A small image FSQ autoencoder, trained from scratch.
Model: encoder patch size [8, 8], decoder norm batchnorm.
Data: trained on pen-drawn characters of a made-up script with 800 signs, 395000 training examples, 7.4 epochs.
Rows from block 1 of the decoder of a small image FSQ autoencoder, named by matrix and row number. Rows with one number belong to one channel. Each number is 500 + 25 x the weight over its row's rms, rounded and kept within 0 to 999. All counts start at 0. Numbers have three digits each.
After each channel's rows are labels from the 100 images, of 14848, where the channel reaches its highest value: "responds to" is what is common among them. Only what is clearly more common there than usual is listed. The data: pen-drawn characters of a made-up script with 800 signs. In brackets: how many of the 100, against the usual share in percent.
# convs0: first 3x3 conv (decoder.mid.1.convs.0.weight, 192x192x3x3, each kernel summed), inputs 128-191
# convs1: second 3x3 conv (decoder.mid.1.convs.1.weight, 192x192x3x3, transposed, each kernel summed), outputs 128-191

convs0.33:490484497520500465517491506492520517503508396528490510500489503519524466498493486483474511488475476492566473485461516511499466506485492506462461513514512462508499581450502466496484496516508499
convs1.33:474498474455515446477503490556466535515480492500449497498509499476512486485464504555487508463503487460498483529523483526479470515531500445506529536497530466461458481468475470505455520465484467
responds to: dark on light (83 vs 50.4)

convs0.61:503473485491460511537494466482500480497502478487506442517490508502472477505455464503474511490510476501485464478511513466480471500515472496474447484515503527507546543549468480510510568476551449
convs1.61:475478519528525545495500462522507497527551515458548529472498467468541540500505490510509466486500520472451502515489513503529537485506467512518493584505523509530489486474523513534540527528509514
responds to: thin pen (89 vs 31.1)

convs0.2:516512535494519504498479511518514482506532514521532538473501504530499485496477496500499534458517564509507541489493496541526514492505520512497541520490480518534497555520483519503509486483508515
convs1.2:493516480528519485491478493489482511492547505549508500493503483529502477502472467493510505512543512540489520515461471500490534482458514526500510491516462546498559474469505489482518508527492494
responds to: thick pen (73 vs 31.3)

convs0.172:477484490500487503498484517512483522524489465493496503496495500492547466525521526510502539512488494512473503463501466461505501540531491504508500519538499515482406491513545508565504480500507488
convs1.172:489530495505496507491514498492495490477524509546531478462477470519473478476493513469506519499523522497518514520494506557465551473469531531563479469500512497521548481517444509469546508500516530
responds to: only straight strokes (49 vs 15); one stroke (48 vs 11.9)

convs0.14:495490480558511508489487517465554464501488479495507462520465521538492517494477496495480516496517532502486496504503499517526475496509470452474481466483469487519544520498536471506505519497522439
convs1.14:467481482494541556515494453527502510545541476503526503532525483493501506492488479516491502465530493524453501543457522488473502489484500518536503551509523552541511465490500495505495520546491490
responds to: only straight strokes (44 vs 15); one stroke (43 vs 11.9)

convs0.157:467481507477511516487500504488501475497487447540526472496478512511505472463470520503488499511465482493458502477500499495534453504514481473488464459503473467487514552530524488503502519470453456
convs1.157:466499495507510551505492463536520516518517486493531505505517480504520543489495489514520521460515484494464518542496518504475511488511508530540507575519525554516508492482507522530505545548490494
responds to: only straight strokes (35 vs 15); one stroke (34 vs 11.9)

convs0.113:527503510468516517496495502495514516462534537484455517525501494495472472487490546517494437516491511521496490467499453508503503482508496511479525499475504512527515519518528471544520550498557510
convs1.113:526485482534535500472445440484486519535527522495506469483474482505481493528496504513527491502525519536484531515457483515494480493442494533497524512498503499528547493477538489514518499508509468
responds to: thick pen (75 vs 31.3); four strokes (46 vs 22.9)

convs0.0:467461523487546474528520478494508505481489490511468507507517519500500484481514516459510463500500488489499452492510492483466533507463491528533434489477524537459514543512453465502481515495526498
convs1.0:504496515498514482509506519473514515483508520509456483547465509538482544510518494478556538500487553512505495486517484531542518498514510503486495492462509494463458498515506521520489533508508457
responds to: dark on light (78 vs 50.4)

convs0.119:498465499486459510467481464486463481492536449486512536527493500452478495491462489498466500490507496499505457444492490546497475485493489473479462479501484507470484485461494496493512491501516484
convs1.119:466467501480518554500495466524493491521538517485490499496497456517510522464486490531509477468497475467469529515496503517488488446521505515506497529537500509510479493480489515515505549499486523
responds to: thin pen (69 vs 31.1); only straight strokes (37 vs 15)

convs0.34:478492476505504487450487482493517507462551447496476466492474475472504447479493528512480484520461528477461489492505437508483510465475510525495499498456476469528471502479488474547491480507464507
convs1.34:494499511503506443531486510450539545498468544513465512515541526515511497538503500466478544494504502516506560498492510496528457501508498499506481496524530518507495512511468507466464508484511500
responds to: dark on light (93 vs 50.4)

convs0.150:493477521525493473464469521473510498493526461510484476476465496535504518499475486502494512437488518496522517503492463493514500506508482495494515508512487521548485550478498505544489533499584485
convs1.150:477506451498559524491490461543483504518524471528513484537521484491500495483474478530519504481528500498492485559475503508452476496493522515519530516481492536487527486506487507511471511513482499
responds to: thick pen (66 vs 31.3)

convs0.7:512517448475513487415514507502512480475548530517513499524509466488501510493502483508487507500507501512498468485473526517474529503492491509491474492482508477458457486462499473517484472454450523
convs1.7:482480504527503454524488492443513456564507479548489511464469518455474448509512518470437492487521505532509523493504496475506485475531503491491444479469489543560521492514475467485515500492504473
responds to: only straight strokes (34 vs 15); one stroke (32 vs 11.9)

convs0.102:525503485511484505494456472489476462507520490503509494522501523453464467504504469509461495457517532504530481469518507504494497506523468490466502506549480530474482504505499510490519526520516509
convs1.102:489482531497524540497498488533523474502558484508535521502498476531523559459505475498514474486520520478491511491479477507488517454496506531519518530513499541518474476469507514544512532529521569
responds to: thin pen (75 vs 31.1)

convs0.32:480494476471482481530486493494480470482549412464494479525480501500482450505477446484502494491490520525449482474528471494496484497495486474493473492469493463498514442472491506527507457492491471
convs1.32:489486526472508522492507474535475476509525516504484518452476468515540501483508492547492503447483470500473492516494531502528485452552499491538489480552502502492472497491469493520482536499498521
responds to: thin pen (61 vs 31.1); one stroke (36 vs 11.9); only straight strokes (35 vs 15)

convs0.91:477466518551513498517491515446521482514517517473483506521498521518456485497465510506483518500533525504536513467479515491487495513468475498476471502488505521527534511510502484488506489492494432
convs1.91:465509474506549542511505473545521526524516492480529506504540483442478517496484483516489478478503515514446484541462532486479508520480504515532519567490524511542546489483516482507531520523505471
responds to: thick pen (68 vs 31.3)

convs0.120:470516466488519514468466522506498485505572496495544494499483481461509469496512460458463491519471522519467515499490470516521514508490495496475512497514493508530499455511494515483502564514456477
convs1.120:470543511488474488501545494526536504492504502530485471522514505461525525495446479477485510514466504469533499475503491507487488488470524540510557517483450489485488507500482476483445534488500503
responds to: dark on light (90 vs 50.4)

convs0.141:494488479426480490520450468479470481483508498508497488522494499501462488513484464497480492446489467508472496484492490454490464490518478471481492484530458492502519484486527515510491513462518472
convs1.141:471500521484536571479515489533505487503525504498521499496463473496566523481501505507519486495519500509457491528486497519501557474501482524556496556522520501508470466484500496511517515511510536
responds to: thin pen (65 vs 31.1)

convs0.4:512496480464492499506491483480490461512476485468499474501489528467486494511469467503497513505504549489493461460519555519524470507508477464479488476531452508438586493474499470487528516497491482
convs1.4:475462489515526543526495436498476473547567471467535515496521460498514540507500473509475502462477504507475533513514501485514487450492486512512501532490532535542500473490497489498509544522491511
responds to: thin pen (71 vs 31.1); only straight strokes (39 vs 15)

convs0.62:527489545492490461560517498506518485490514490532506510505508488493491460502521476475520501517529476494532474501511516509442496491489485532503477487518529533500481511520492469503494500511509521
convs1.62:504479457528517476514483481462481476502511501546506487527476517467494504543494471524523476500527535518531522489469461474504480533530513496444499483485468549510521487485506494488506512510508447
responds to: thick pen (61 vs 31.3)

convs0.25:503499490497513531587484486469529466487501549489513509511488505463505481496483486517469510487533514527506496484506512528490485516501476520469491479556509511523554494520533480477518540483475476
convs1.25:469487497490549550496506459523510471530553507500567528505536462456493535487513472513499453514515531484463502512466507479480527495494500543514532549495528513549524456484507516515511516538541486
responds to: thin pen (68 vs 31.1)

convs0.65:459501477514505479480472512514486493467560447467510500484475484492470476509482475486505480490465537488505481469519450479532495477531473476493495485483480484488490456493501486475510513520475482
convs1.65:480471535462457537518515475508490505520496483518489507484500490510482507462456470541477495425475488454516483517485510469505497513530502506470506473509488485478481505484473488513460521465473490
responds to: dark on light (82 vs 50.4)

convs0.130:495477444487483494498464499450468466505517472496493454503474514474505530506452499490463483479487462483464491471520500500510465493511480456472470483498468483465478511473528493471497501453469494
convs1.130:466474457474528530511513464500483488560554499499514487516499450532491516500516470504475527480496493507478506510481488474490496431473516509486493530500519509532460474509483519511454559476476491
responds to: only straight strokes (50 vs 15); one stroke (39 vs 11.9)